{"dataset": "phrases spoken by 400 fixed synthetic voices", "win_length": 400, "residual_init": "none", "beta1": 0.9}
Rows from block 11 of a small sound classifier, named by matrix and row number. Rows with one number belong to one channel. Each number is 200 + 30 x the weight over its row's rms, rounded and kept within 0 to 999. All counts start at 0.
Before each channel's rows are labels from the 100 clips, of 14848, where the channel reaches its highest value: "responds to" is what is common among them. Only what is clearly more common there than usual is listed. The data: phrases spoken by 400 fixed synthetic voices. In brackets: how many of the 100, against the usual share in percent.
# convs1: first pointwise conv (model.blocks.11.convs.1.weight, 208x208x1), inputs 0-207
# convs3: second pointwise conv (model.blocks.11.convs.3.weight, 208x208x1, transposed), outputs 0-207

responds to: high voice (51 vs 24.6)
convs1.144,200,123,226,200,200,200,200,237,200,200,200,200,200,244,200,200,120,131,200,200,200,200,123,200,147,251,200,200,200,200,200,200,149,200,200,200,200,252,200,200,200,200,200,200,200,200,200,166,200,200,200,200,108,259,248,200,246,200,200,200,200,200,200,200,200,200,200,200,200,200,200,200,200,200,227,216,200,153,200,310,200,200,200,279,200,200,200,200,200,200,200,133,200,200,200,200,247,200,200,200,200,200,150,200,200,200,182,200,261,200,134,200,200,200,200,216,200,200,200,200,200,200,216,200,200,200,200,147,200,255,279,140,200,200,251,245,200,200,223,200,200,220,200,146,200,200,200,200,265,250,200,238,200,142,200,149,182,224,200,229,200,200,235,244,200,200,150,200,200,200,248,200,200,187,200,219,200,200,200,247,200,200,80,200,297,140,200,200,200,238,130,200,200,256,200,200,200,200,200,217,161,200,158,200,200,200,167,200
convs3.144,200,200,221,128,167,200,252,134,200,200,200,200,200,200,167,239,200,200,200,200,200,152,286,200,200,260,266,200,200,106,200,200,200,238,200,200,200,188,200,200,200,221,200,265,200,265,200,200,200,241,200,170,157,206,224,200,200,200,200,200,200,200,200,200,200,265,251,200,200,200,200,200,200,200,200,200,200,200,200,200,200,130,139,210,200,200,243,200,200,200,267,101,200,200,200,200,200,200,200,200,185,200,200,200,244,200,200,226,253,200,242,249,222,200,216,200,200,243,200,219,262,200,115,200,200,200,200,200,200,200,200,200,200,200,200,200,200,200,200,240,200,200,200,238,200,200,246,200,200,200,200,102,223,200,200,200,200,200,200,200,200,200,200,239,200,260,200,200,200,200,200,200,200,239,200,200,241,200,200,184,127,200,76,231,200,193,200,200,210,200,145,271,200,200,200,200,200,200,234,200,150,200,200,261,200,200,200,311

responds to: deep voice (66 vs 28.2)
convs1.98,200,141,200,200,200,200,200,149,200,200,200,200,200,200,200,200,137,200,241,200,200,129,200,200,200,265,200,200,200,200,200,259,200,200,174,200,200,200,158,231,200,200,149,200,131,230,235,200,200,200,200,164,285,200,278,266,154,200,278,200,204,200,200,208,200,200,200,200,200,200,218,200,229,200,269,258,200,200,200,200,200,200,200,173,200,264,94,200,200,200,200,200,183,142,200,200,200,200,200,200,200,200,200,188,200,200,200,200,204,200,267,171,200,200,250,200,200,200,200,200,200,200,200,200,200,133,200,200,222,170,200,200,213,200,200,200,200,200,200,200,200,285,200,139,219,218,200,200,200,200,140,200,200,200,200,200,200,200,212,226,200,222,200,229,146,200,118,200,200,200,178,262,200,200,200,200,200,200,200,270,238,226,200,200,200,200,164,200,200,200,160,200,200,227,200,200,136,200,200,300,200,200,200,272,200,175,307,122
convs3.98,200,200,238,200,173,219,200,263,267,174,200,200,200,200,145,200,200,264,200,200,158,200,200,200,230,200,200,200,200,200,200,165,246,200,123,200,200,200,200,268,200,145,200,200,86,242,200,200,223,200,200,200,200,200,158,147,200,200,200,200,200,200,200,200,200,200,124,200,135,200,200,139,200,200,158,133,221,200,200,200,200,200,200,200,200,200,200,200,93,200,200,200,200,200,256,200,140,272,187,259,200,200,200,211,200,200,200,233,200,254,94,253,200,200,200,200,200,200,163,200,200,245,200,200,200,200,200,200,200,200,241,200,230,200,200,200,162,200,129,167,200,283,200,200,200,200,200,200,200,200,200,200,231,200,200,177,200,200,200,200,200,200,154,200,200,246,158,200,168,187,188,176,200,200,200,200,200,170,200,200,200,142,200,200,200,200,200,200,240,200,102,265,228,248,164,200,200,214,200,200,200,241,200,146,200,200,131,200

responds to: high voice (99 vs 24.6)
convs1.80,200,200,208,205,134,239,245,200,200,295,200,257,200,200,200,200,200,200,200,167,200,200,287,200,200,200,200,200,200,158,224,200,147,200,253,200,200,135,242,200,200,242,150,200,141,200,200,177,247,200,200,200,200,200,200,234,200,200,200,261,200,200,200,271,177,200,200,200,200,200,200,200,178,200,200,200,235,200,117,148,200,200,200,200,191,200,200,156,200,200,121,200,200,283,200,200,247,200,149,200,205,200,216,177,200,247,200,222,200,200,200,200,132,143,216,200,200,200,200,200,200,200,200,200,200,200,200,200,200,200,200,140,159,200,248,200,136,148,240,200,200,200,200,200,131,200,200,249,200,150,200,200,200,200,200,246,261,200,254,198,200,200,200,246,200,200,257,200,200,141,200,200,200,200,200,200,200,200,200,200,200,158,93,200,200,200,200,254,200,200,157,292,200,200,200,200,249,200,200,200,200,200,228,272,200,200,149,200
convs3.80,200,179,200,200,200,200,200,200,200,157,229,200,200,200,163,200,200,200,200,200,200,243,273,178,192,200,200,200,200,155,200,200,200,200,200,200,133,235,287,200,200,200,130,200,228,200,200,200,200,180,200,200,200,207,200,200,200,156,200,186,200,200,200,332,200,156,200,143,200,182,162,200,200,200,173,180,200,200,148,200,200,200,200,200,200,200,200,200,172,200,150,200,200,160,186,200,180,200,268,200,160,200,248,227,168,200,172,243,168,200,200,200,180,251,200,200,200,200,200,200,200,157,200,200,257,200,169,200,200,200,219,200,239,253,253,269,232,242,133,200,200,200,200,200,164,200,200,162,175,260,177,258,200,200,200,200,278,200,200,200,200,200,200,200,153,200,161,232,200,247,120,200,219,200,200,200,200,233,200,200,200,200,200,200,253,200,200,200,200,190,152,301,245,200,200,200,200,170,200,200,200,200,200,307,200,308,200,242

responds to: deep voice (100 vs 28.2); slow speaker (44 vs 20.8)
convs1.145,200,200,173,252,246,242,200,200,265,200,200,200,200,200,200,200,149,200,200,261,200,163,200,115,200,218,252,267,200,200,200,200,200,105,200,200,200,200,200,200,200,200,303,200,200,200,266,200,200,200,200,200,200,142,200,200,200,200,200,243,200,313,200,143,143,200,200,200,200,200,200,200,148,243,200,200,200,200,129,200,200,200,200,200,200,200,200,200,200,200,200,240,200,151,243,201,227,200,200,200,287,200,200,200,200,257,200,200,130,200,200,238,200,200,200,200,200,200,200,200,149,200,167,200,141,200,200,200,200,200,194,200,200,237,200,271,200,164,200,243,200,200,169,200,200,200,200,200,200,200,200,281,200,200,200,200,200,173,200,200,200,200,200,223,200,200,200,200,234,200,173,200,200,200,200,200,258,200,200,234,200,254,230,200,238,200,102,200,200,265,200,124,200,231,200,200,200,200,200,107,200,272,200,200,200,200,200,200
convs3.145,148,200,200,243,167,200,200,200,116,200,200,163,207,246,308,200,225,200,200,200,200,276,200,200,200,250,200,312,200,200,200,236,200,200,200,200,196,224,152,255,200,200,200,237,200,200,200,172,200,200,200,200,267,200,257,200,200,260,200,131,200,259,200,200,282,236,200,200,200,200,200,200,200,266,225,200,200,236,154,200,200,141,200,200,200,200,223,245,236,285,200,166,200,200,200,116,286,228,200,200,200,269,188,200,200,200,200,200,200,200,220,200,224,200,226,200,200,283,200,237,200,136,284,192,200,200,203,200,245,142,200,221,200,200,158,190,200,255,200,200,200,200,200,200,200,194,221,200,200,200,232,200,200,161,200,200,218,213,188,200,200,200,227,223,200,200,232,200,258,200,234,243,200,200,200,200,200,200,200,200,200,200,200,200,200,200,240,200,200,228,200,200,200,200,200,149,200,238,200,243,200,200,200,200,147,233,200,200

responds to: deep voice (68 vs 28.2); fast speaker (48 vs 22.7)
convs1.157,200,200,207,200,200,170,218,225,200,200,200,200,200,200,200,200,152,200,200,200,200,200,108,264,175,200,200,256,156,200,295,200,200,200,200,271,170,156,200,200,200,200,200,200,200,200,247,200,146,200,200,85,200,160,200,200,200,200,105,134,200,233,200,200,200,200,200,200,200,236,200,200,224,265,273,200,155,200,200,200,200,200,200,200,185,200,200,200,246,200,200,200,200,231,200,200,157,200,200,200,200,280,200,227,200,161,200,217,200,200,200,200,200,200,200,200,200,200,200,200,200,226,200,200,255,200,200,200,200,200,247,200,166,223,200,200,257,153,140,200,200,100,142,200,200,200,200,151,200,200,104,200,200,200,200,200,290,105,200,200,200,200,200,272,200,200,200,200,200,200,200,200,200,237,200,200,200,200,200,200,200,200,200,200,233,200,234,151,273,200,200,242,200,252,200,200,200,200,200,251,200,190,200,171,200,200,251,200
convs3.157,200,200,200,200,200,200,200,261,200,200,200,120,200,200,200,200,267,239,200,200,200,200,200,200,160,283,251,74,183,225,200,200,200,200,253,200,200,214,145,123,200,200,169,200,200,200,200,200,261,253,200,139,200,143,242,223,200,200,232,200,200,166,200,200,200,200,200,167,155,167,159,200,200,200,200,200,169,200,200,248,200,200,200,231,200,200,225,92,200,200,200,200,200,200,295,262,237,161,200,200,200,200,200,223,200,148,200,200,155,168,200,200,200,159,200,200,166,200,134,125,200,200,172,200,200,200,200,200,200,200,200,200,200,244,200,227,200,159,200,200,200,200,200,240,144,200,231,239,235,200,200,229,200,200,200,200,141,188,200,200,142,211,235,200,121,200,178,249,200,200,200,200,251,200,200,200,200,200,200,200,200,252,201,244,154,200,200,200,200,200,200,168,200,200,200,250,200,200,200,165,200,200,200,142,200,200,200,125

responds to: high voice (78 vs 24.6); rough voice (54 vs 23.7)
convs1.78,200,200,200,200,200,159,200,258,200,200,200,200,249,200,167,200,200,200,200,200,200,306,200,240,200,200,200,200,200,128,200,200,200,200,141,236,200,200,200,200,282,200,225,168,200,200,200,178,200,200,200,200,200,150,185,200,200,200,200,231,200,200,123,200,200,162,230,200,200,200,200,200,166,200,200,300,200,258,242,200,200,200,200,200,200,156,200,200,200,222,249,200,158,200,200,276,179,200,129,200,107,183,263,200,200,200,143,157,200,200,156,200,200,200,200,200,151,200,175,200,175,200,200,202,200,200,200,189,200,128,225,200,200,122,200,200,173,200,200,230,200,170,200,200,200,200,200,200,200,140,122,200,200,258,168,200,200,200,261,200,200,200,172,200,260,200,175,200,153,131,211,200,200,200,200,160,195,200,212,239,200,200,137,200,178,200,200,200,168,200,229,200,200,249,200,200,232,111,200,260,200,200,200,200,200,113,200,218
convs3.78,200,200,200,200,200,200,200,200,200,253,200,200,200,200,160,200,200,116,225,200,183,200,200,240,200,200,238,200,200,243,200,200,200,161,200,200,229,123,228,200,200,200,200,200,192,200,200,200,200,200,200,193,105,200,200,200,264,200,238,200,200,200,200,214,200,200,200,200,200,200,200,259,200,240,200,200,200,200,200,200,200,200,200,241,200,200,200,200,200,200,200,239,168,200,200,200,200,200,148,200,230,200,200,167,200,146,200,200,256,220,200,200,200,158,200,200,200,200,136,200,180,231,150,200,173,200,200,200,200,200,200,200,154,122,291,130,200,200,246,200,200,152,168,200,200,200,200,200,200,200,200,243,167,304,200,200,200,169,200,217,200,229,200,200,293,175,200,200,200,200,118,200,152,272,200,200,200,200,200,200,200,200,240,286,128,233,269,115,200,200,200,200,200,200,200,289,200,200,200,200,138,200,200,200,200,240,200,109

responds to: high voice (75 vs 24.6)
convs1.11,204,200,200,200,120,200,200,151,217,200,173,200,293,200,160,200,200,284,200,200,200,200,213,184,200,200,209,178,200,200,200,147,200,200,200,200,200,242,200,71,200,211,200,200,157,200,200,200,200,200,200,254,200,200,200,200,200,200,171,200,200,200,42,204,200,200,200,200,200,200,195,231,236,200,200,200,200,160,200,200,200,200,200,200,200,200,200,200,200,322,172,200,200,200,200,182,218,200,200,200,253,238,172,234,200,200,200,254,200,200,200,200,200,242,149,250,200,200,200,200,200,173,200,200,259,200,200,200,200,200,200,200,200,200,200,200,200,200,200,200,261,200,200,200,200,200,200,200,200,169,148,200,162,200,200,126,200,200,200,200,200,131,129,200,200,200,120,146,133,197,200,159,200,200,200,249,200,200,200,143,160,131,200,200,219,200,200,200,200,200,142,200,200,200,200,200,183,173,200,191,200,139,200,200,117,200,200,200
convs3.11,200,200,200,200,200,200,200,200,200,274,160,200,200,168,200,200,200,200,200,244,103,200,200,207,200,200,200,100,166,200,200,284,115,200,170,270,200,200,200,242,259,200,200,149,200,200,200,200,138,200,200,162,200,200,200,113,200,107,200,200,200,200,196,200,200,200,200,200,241,200,200,200,200,200,200,268,200,200,200,200,200,200,200,200,200,200,290,200,281,108,200,200,200,200,200,200,200,200,200,259,200,200,200,200,200,200,181,200,200,200,179,200,200,200,200,200,200,200,200,200,195,200,248,200,200,129,200,158,200,200,200,237,200,200,180,200,200,200,200,163,200,157,226,251,200,200,200,112,200,200,200,200,200,200,277,200,200,200,200,200,200,200,200,200,200,200,200,200,152,200,200,200,200,200,200,200,150,200,200,200,200,182,96,200,200,200,90,200,200,200,200,200,200,279,200,200,200,200,200,200,137,200,161,200,200,251,200,200

responds to: deep voice (71 vs 28.2)
convs1.79,200,217,170,200,200,149,130,169,200,200,200,200,200,200,200,173,139,130,200,200,200,200,113,200,200,200,200,200,200,200,287,256,200,200,200,171,200,237,200,200,261,200,200,200,151,200,308,200,200,146,200,200,246,183,184,200,200,160,200,200,200,200,200,274,249,200,200,200,200,240,200,200,229,200,200,230,200,200,200,155,200,221,200,200,200,200,239,200,200,200,200,200,200,160,200,229,200,200,200,200,281,200,200,200,200,200,200,200,200,200,314,200,225,200,200,200,200,200,200,200,200,200,200,266,200,200,200,200,258,128,200,200,107,200,200,200,145,200,144,200,200,200,154,200,200,114,138,200,200,200,200,200,200,200,200,200,200,157,151,177,183,200,200,200,200,200,200,200,269,200,168,250,200,200,200,200,200,152,223,200,155,151,256,200,200,200,240,233,200,181,200,266,200,214,200,233,200,251,200,200,161,200,182,128,158,200,200,200
convs3.79,200,278,200,200,271,200,200,242,200,200,200,200,200,200,200,200,200,137,200,200,200,200,200,200,200,200,200,200,200,165,200,200,200,200,146,200,200,200,200,200,252,200,157,200,200,200,200,256,200,260,142,200,200,200,200,155,200,200,200,156,273,229,255,293,200,200,254,200,200,200,200,200,200,200,200,235,200,200,200,200,200,200,200,156,222,200,208,200,200,200,200,200,200,200,200,200,200,200,200,200,200,200,200,153,125,200,200,200,241,200,319,200,241,200,200,153,255,200,242,200,180,200,165,215,200,200,200,200,159,248,284,200,200,174,285,200,271,200,200,200,150,200,200,222,220,177,200,153,200,200,200,258,200,239,243,200,200,200,200,145,200,175,200,200,220,200,200,200,200,200,200,200,200,200,214,200,200,213,200,200,200,102,295,171,200,200,182,200,274,200,238,301,200,200,147,200,200,200,200,200,180,234,200,156,200,200,266,200

responds to: low voice (50 vs 24.8)
convs1.41,200,200,200,200,200,200,221,200,200,200,200,200,200,200,200,200,122,200,200,200,200,200,200,200,200,200,200,261,200,200,250,200,200,200,200,131,266,234,158,200,200,237,153,101,239,200,148,200,200,200,200,200,200,155,200,232,200,240,200,200,231,220,200,200,207,200,200,200,200,200,200,200,200,200,161,200,200,200,272,200,200,262,179,200,200,200,200,200,200,200,200,200,200,95,200,200,183,200,200,200,222,200,200,155,200,150,200,200,200,200,200,200,200,251,171,200,200,113,200,200,265,200,248,200,200,200,200,200,200,293,200,285,204,147,255,200,200,117,200,200,200,200,156,252,200,200,257,200,242,200,200,200,200,134,200,200,291,240,200,200,200,200,200,114,200,200,200,200,213,200,284,200,200,200,200,200,200,200,200,200,200,200,200,200,167,215,200,242,200,155,249,200,193,253,200,289,200,261,200,255,153,200,200,200,200,200,200,200
convs3.41,200,200,200,235,200,200,200,200,200,200,200,200,228,200,221,200,200,231,200,200,200,200,200,200,200,155,145,200,200,200,229,200,200,188,200,135,281,102,200,160,158,239,98,158,200,241,200,156,200,200,200,115,200,168,110,200,210,200,143,200,265,200,188,200,200,252,226,200,200,296,200,243,200,241,200,200,200,200,200,164,200,200,200,200,177,221,200,231,200,200,200,239,200,120,244,200,236,200,200,200,200,200,200,200,222,200,200,200,183,240,200,147,200,269,200,156,200,200,257,200,200,200,200,163,200,249,200,200,200,200,241,200,200,200,200,174,200,200,168,232,251,200,200,200,200,200,128,200,180,200,200,200,200,160,200,200,200,172,200,200,200,222,233,144,200,200,200,200,172,200,83,200,200,200,200,200,181,200,250,200,200,200,200,249,172,200,200,220,200,200,246,200,200,233,200,121,200,200,199,200,200,200,200,200,200,242,218,92

responds to: high voice (83 vs 24.6); breathy voice (62 vs 27.3)
convs1.179,200,200,200,200,132,200,200,200,247,200,200,200,200,200,200,153,135,200,200,200,200,239,200,309,200,200,200,200,200,200,200,143,167,200,200,200,200,153,200,200,200,200,200,200,248,263,166,291,256,200,200,200,200,252,200,200,173,200,200,200,200,200,200,200,132,200,200,200,200,237,200,200,200,200,200,214,250,200,158,200,200,200,294,200,200,141,200,200,200,200,200,134,200,200,245,200,242,200,200,200,148,200,200,200,153,200,161,200,243,200,200,200,200,200,200,209,200,200,200,200,200,200,200,260,200,200,200,200,105,246,200,241,200,200,200,200,200,200,183,224,200,135,200,228,273,186,200,200,146,200,200,200,200,115,200,200,111,200,155,200,200,221,200,222,200,200,238,200,244,200,200,200,200,200,200,200,200,200,126,200,200,200,152,248,159,200,185,200,156,200,136,231,197,251,200,200,200,124,200,142,148,200,123,200,200,226,179,200
convs3.179,251,200,245,155,200,200,200,200,176,134,121,239,172,200,161,200,200,200,200,200,200,146,200,200,200,200,200,200,200,200,200,200,200,153,163,200,228,169,200,249,200,200,200,200,177,230,200,134,108,280,200,172,200,200,229,229,200,200,200,200,200,217,200,200,200,260,249,127,200,200,200,200,200,200,200,200,200,200,200,200,147,200,200,119,200,200,200,200,159,200,200,200,200,200,200,200,200,154,186,200,233,200,153,200,200,200,200,200,200,200,186,229,253,200,200,127,200,200,200,257,177,125,200,200,172,200,200,200,139,172,200,231,200,223,181,200,200,200,245,200,200,200,200,200,200,119,200,200,200,200,200,175,200,114,200,200,200,200,200,140,200,200,232,200,224,250,235,154,200,200,200,200,247,274,200,200,200,200,274,200,136,122,200,200,200,200,200,138,123,200,170,179,200,200,138,200,200,200,200,200,200,200,200,200,200,98,239,200

responds to: low voice (75 vs 24.8); rough voice (53 vs 23.7)
convs1.161,200,200,200,221,138,139,200,200,155,200,214,145,200,200,200,172,163,182,200,200,200,248,200,151,142,200,200,200,168,200,200,200,163,268,84,200,200,200,200,219,256,200,200,200,115,200,153,200,200,248,200,200,200,226,200,200,200,200,177,200,152,200,200,200,200,200,200,200,200,200,200,200,200,200,200,239,200,200,200,200,200,200,200,200,200,200,200,200,200,250,218,200,259,200,311,223,157,200,200,200,240,262,200,200,249,140,200,200,200,200,200,236,255,155,229,200,142,164,200,200,200,200,200,200,200,200,200,200,160,152,134,137,200,191,200,200,200,200,155,200,200,200,200,173,160,200,200,200,200,257,200,200,170,200,200,200,200,131,212,200,200,200,200,200,200,200,200,200,171,200,200,200,200,200,264,200,226,229,200,200,174,138,249,200,200,215,200,248,200,145,138,200,200,233,143,236,126,108,163,200,253,139,200,200,200,200,228,162
convs3.161,200,318,200,200,220,200,200,200,200,200,200,200,200,200,200,200,200,200,200,200,200,257,188,200,279,156,200,200,200,157,200,200,200,183,200,165,200,171,200,200,200,158,260,200,200,200,231,200,200,200,200,236,286,200,200,200,200,200,170,225,200,200,260,200,200,200,200,200,200,254,200,200,200,171,174,200,236,281,166,200,200,200,148,200,200,133,200,200,243,191,242,200,261,200,263,252,146,257,258,200,200,206,200,200,165,215,200,200,145,200,245,200,200,200,143,200,279,200,200,200,226,200,200,200,200,200,219,200,200,234,147,200,200,167,179,136,200,200,200,200,135,200,200,132,200,136,200,200,200,200,200,200,244,162,200,223,242,200,200,227,139,200,200,200,167,200,226,200,284,200,200,200,200,200,200,162,200,241,200,200,200,200,200,200,200,242,200,200,152,200,200,172,200,231,200,200,253,291,200,221,253,259,200,213,200,200,262,142

responds to: low voice (56 vs 24.8); dull voice (52 vs 24.4)
convs1.23,200,252,200,200,200,200,256,200,200,200,200,200,255,254,200,233,165,200,200,217,200,256,289,200,200,200,200,140,225,200,114,200,200,200,200,170,200,241,192,200,200,200,200,268,200,252,200,200,200,200,200,200,150,200,200,200,248,235,200,259,243,200,141,237,200,200,200,281,200,200,200,279,200,200,200,233,200,200,200,234,200,200,102,200,200,134,159,200,200,200,200,200,200,200,200,200,170,200,119,200,200,200,200,200,200,69,200,200,200,200,200,200,200,200,200,200,200,200,200,200,200,200,200,200,200,270,200,200,173,147,200,168,239,200,200,200,200,200,200,157,149,200,200,243,175,200,138,200,200,200,200,200,200,248,200,225,133,200,174,200,200,244,139,200,200,200,200,200,200,200,200,145,200,200,246,200,260,200,200,256,171,200,200,200,200,200,186,200,200,200,229,312,200,200,167,217,249,174,238,200,200,200,200,172,200,200,200,200
convs3.23,200,173,200,200,200,200,200,158,200,147,200,206,200,200,200,200,172,200,200,200,200,200,200,156,200,200,99,200,200,200,233,200,200,105,200,152,200,200,243,200,200,200,259,245,200,149,200,138,200,260,200,190,158,182,171,260,200,159,200,114,200,200,200,150,200,200,200,200,138,200,168,200,152,184,207,200,200,200,200,200,200,200,258,200,200,200,200,200,239,200,309,248,200,200,200,200,200,186,200,200,154,228,200,200,200,169,200,200,200,200,200,200,200,200,200,222,100,245,200,136,200,200,200,177,200,200,200,200,200,200,200,134,122,200,163,200,200,263,200,200,159,200,200,200,200,214,200,200,269,200,248,162,200,142,168,200,200,229,200,200,200,200,260,177,138,200,200,225,142,130,200,200,200,129,168,200,200,169,261,200,200,200,200,200,200,171,200,200,200,200,200,200,179,134,200,200,238,175,169,200,200,200,230,200,200,200,131,200

responds to: low voice (80 vs 24.8)
convs1.35,200,200,200,200,200,200,200,236,200,150,250,200,200,200,200,200,125,145,200,200,200,261,200,239,104,200,200,378,200,200,218,200,132,200,200,228,200,200,143,200,200,230,200,243,128,200,200,200,200,200,200,264,165,160,200,200,200,200,165,200,164,200,200,200,200,200,200,200,265,200,144,168,264,93,200,245,227,200,200,200,200,200,178,169,200,200,213,200,200,200,177,200,200,200,200,200,200,200,200,200,200,200,200,167,245,200,200,200,200,200,171,200,200,200,200,200,200,200,200,200,200,200,143,243,200,200,200,200,200,200,263,200,171,200,200,200,200,175,171,200,200,249,200,146,200,200,200,200,200,200,224,200,156,200,200,200,200,200,200,200,200,231,200,240,200,200,200,258,194,200,200,200,200,200,200,225,200,200,186,200,200,200,200,252,141,284,242,200,276,168,200,275,200,200,200,200,200,200,156,232,244,200,200,200,200,160,266,145
convs3.35,200,200,200,176,200,230,200,232,200,200,200,228,200,200,297,144,226,150,200,200,200,200,200,200,271,165,200,281,288,162,200,200,126,200,200,200,200,200,200,158,200,200,200,200,200,200,226,200,200,200,200,200,200,200,286,99,200,200,200,200,200,200,229,200,154,200,200,200,200,254,200,200,255,145,200,200,200,250,200,200,226,200,200,200,168,200,200,210,200,200,200,200,200,200,140,154,200,200,200,200,200,200,200,171,200,200,165,200,144,200,200,200,200,274,200,170,200,150,255,268,151,200,224,200,171,219,200,200,176,200,200,200,200,200,200,200,200,200,213,200,246,175,260,240,200,200,263,200,172,200,148,200,200,200,163,200,134,200,200,157,233,187,164,200,200,200,200,200,200,230,200,182,146,200,139,167,200,200,176,200,153,177,200,200,200,200,146,200,123,200,200,233,200,135,200,200,200,200,200,200,200,200,200,158,183,200,334,200

responds to: low voice (57 vs 24.8)
convs1.67,200,200,200,200,200,240,308,200,289,200,252,200,200,200,200,200,163,171,169,200,200,200,226,200,200,200,181,210,200,242,217,200,200,200,200,248,200,200,200,200,200,200,142,200,163,200,200,200,200,200,252,200,176,200,200,200,115,244,234,200,159,200,200,200,200,172,135,168,200,168,200,200,200,219,200,200,200,198,277,243,129,200,200,264,200,200,200,200,273,200,274,200,200,200,200,200,149,200,171,200,174,200,200,200,200,181,200,200,200,200,200,200,280,200,200,172,280,200,200,200,200,200,200,200,200,200,200,200,170,276,200,200,200,200,200,200,265,200,200,200,200,200,200,200,162,200,118,200,200,152,248,200,200,200,200,200,200,200,200,200,183,200,200,200,200,200,250,200,200,200,200,200,113,200,352,200,200,200,200,200,200,227,200,163,200,200,200,200,146,169,200,200,200,200,200,152,200,200,200,200,200,294,200,200,281,200,200,200
convs3.67,200,200,200,200,200,200,200,200,200,200,169,200,129,200,200,200,154,200,200,200,128,200,200,200,200,200,200,200,200,200,200,200,200,200,200,200,273,200,200,145,200,200,200,257,200,233,200,200,200,133,200,200,200,223,186,141,200,200,200,337,200,200,200,200,200,200,200,200,200,200,200,200,200,200,200,200,289,200,200,200,200,261,200,200,320,200,200,200,261,200,200,200,122,200,200,200,200,200,200,169,158,200,200,200,200,155,200,291,200,200,200,206,200,200,200,200,200,200,200,200,155,200,200,200,200,200,200,200,200,200,264,200,264,200,200,289,200,200,200,200,200,200,136,200,200,142,200,200,200,202,132,200,190,200,112,200,200,200,200,200,200,200,200,255,200,200,200,143,200,200,200,200,200,200,200,200,303,161,200,200,200,200,230,146,259,200,184,200,242,200,200,200,200,262,200,200,200,162,200,111,200,200,220,200,275,200,200,200

responds to: deep voice (88 vs 28.2); bright voice (57 vs 26); fast speaker (53 vs 22.7)
convs1.91,200,151,138,200,200,245,200,275,263,313,130,200,200,200,200,172,200,200,200,200,200,200,234,295,200,200,200,200,200,200,200,200,179,200,264,200,200,252,200,200,200,220,302,200,200,154,200,200,285,200,200,200,200,169,200,108,255,171,200,200,120,200,259,173,200,170,200,200,200,200,200,200,200,200,190,165,200,200,200,191,200,200,200,200,274,200,200,200,200,200,171,200,200,200,200,200,130,299,225,200,200,200,200,200,200,200,200,200,200,200,200,200,200,200,200,200,200,200,200,200,200,140,200,200,200,144,200,200,239,200,200,200,200,200,200,200,200,200,200,120,200,200,200,200,200,200,200,200,200,163,200,146,200,200,200,200,171,200,200,200,200,200,200,200,200,200,280,200,200,232,176,238,200,200,200,179,200,200,235,200,200,200,259,244,200,200,200,295,200,159,251,200,200,200,200,200,200,200,187,170,91,200,200,159,200,200,165,200
convs3.91,175,200,137,200,200,200,200,200,200,145,200,200,200,138,200,200,200,200,200,200,200,157,200,200,200,168,174,170,200,147,200,232,200,200,200,200,200,200,238,200,167,200,200,200,166,200,200,200,200,160,163,218,200,200,152,273,200,200,200,200,200,132,200,200,200,200,169,200,220,200,180,200,200,200,138,200,249,200,200,200,179,200,200,200,200,200,154,200,200,200,200,200,236,200,200,200,200,200,156,200,200,151,296,200,200,200,200,200,243,200,200,200,166,200,115,171,200,168,200,219,200,239,200,200,200,134,200,200,200,200,171,124,200,200,182,225,147,200,155,200,165,200,200,200,200,200,254,160,200,162,200,200,161,200,200,200,200,200,287,200,200,200,200,102,234,200,200,261,131,144,200,200,200,146,200,155,156,148,252,200,200,299,200,236,200,250,200,200,200,200,185,179,267,200,200,123,200,200,200,200,200,171,146,163,270,269,200,160

responds to: deep voice (85 vs 28.2)
convs1.13,200,242,200,200,200,200,200,182,200,200,167,200,200,143,200,238,200,200,200,200,200,200,256,200,200,200,200,263,200,200,200,200,163,216,200,129,219,200,200,200,157,225,200,200,200,155,285,200,200,200,200,240,200,62,147,200,200,200,126,200,200,200,200,159,200,200,200,200,151,200,184,200,200,258,200,143,200,168,200,180,200,200,224,200,267,200,200,200,200,200,200,200,248,200,231,200,200,200,200,200,300,140,200,200,200,200,200,200,200,200,178,176,200,157,200,142,200,200,200,200,200,200,200,244,200,200,200,64,200,200,200,200,250,200,200,200,200,200,161,200,200,200,181,240,165,200,141,200,200,111,91,200,172,147,232,200,200,200,200,200,200,173,200,248,200,200,265,210,200,200,200,273,200,200,200,200,200,200,221,200,200,139,200,200,200,200,230,200,200,200,232,272,200,200,232,200,200,200,200,200,200,200,200,166,254,200,200,200
convs3.13,200,126,200,142,200,200,200,200,100,125,200,137,200,200,168,200,113,296,200,200,200,200,200,200,200,200,200,200,200,200,200,200,200,200,200,123,200,200,200,200,200,200,200,200,159,200,200,200,200,200,176,200,200,123,134,200,200,200,200,200,139,200,200,242,200,160,200,200,200,200,129,200,200,130,200,200,200,200,200,200,200,200,200,200,200,200,200,200,200,200,200,237,200,200,200,245,113,151,200,200,200,200,253,200,160,200,285,200,200,200,200,200,200,200,200,200,200,200,200,200,200,200,200,200,200,200,135,200,135,200,57,200,156,200,200,200,189,200,116,200,200,200,200,200,200,200,200,200,200,137,154,200,200,148,152,200,200,200,200,200,128,200,200,120,200,127,132,200,200,200,200,200,200,200,200,200,200,200,200,149,200,200,200,200,200,200,200,200,133,188,200,200,200,200,200,250,200,200,200,200,200,200,200,200,200,200,200,200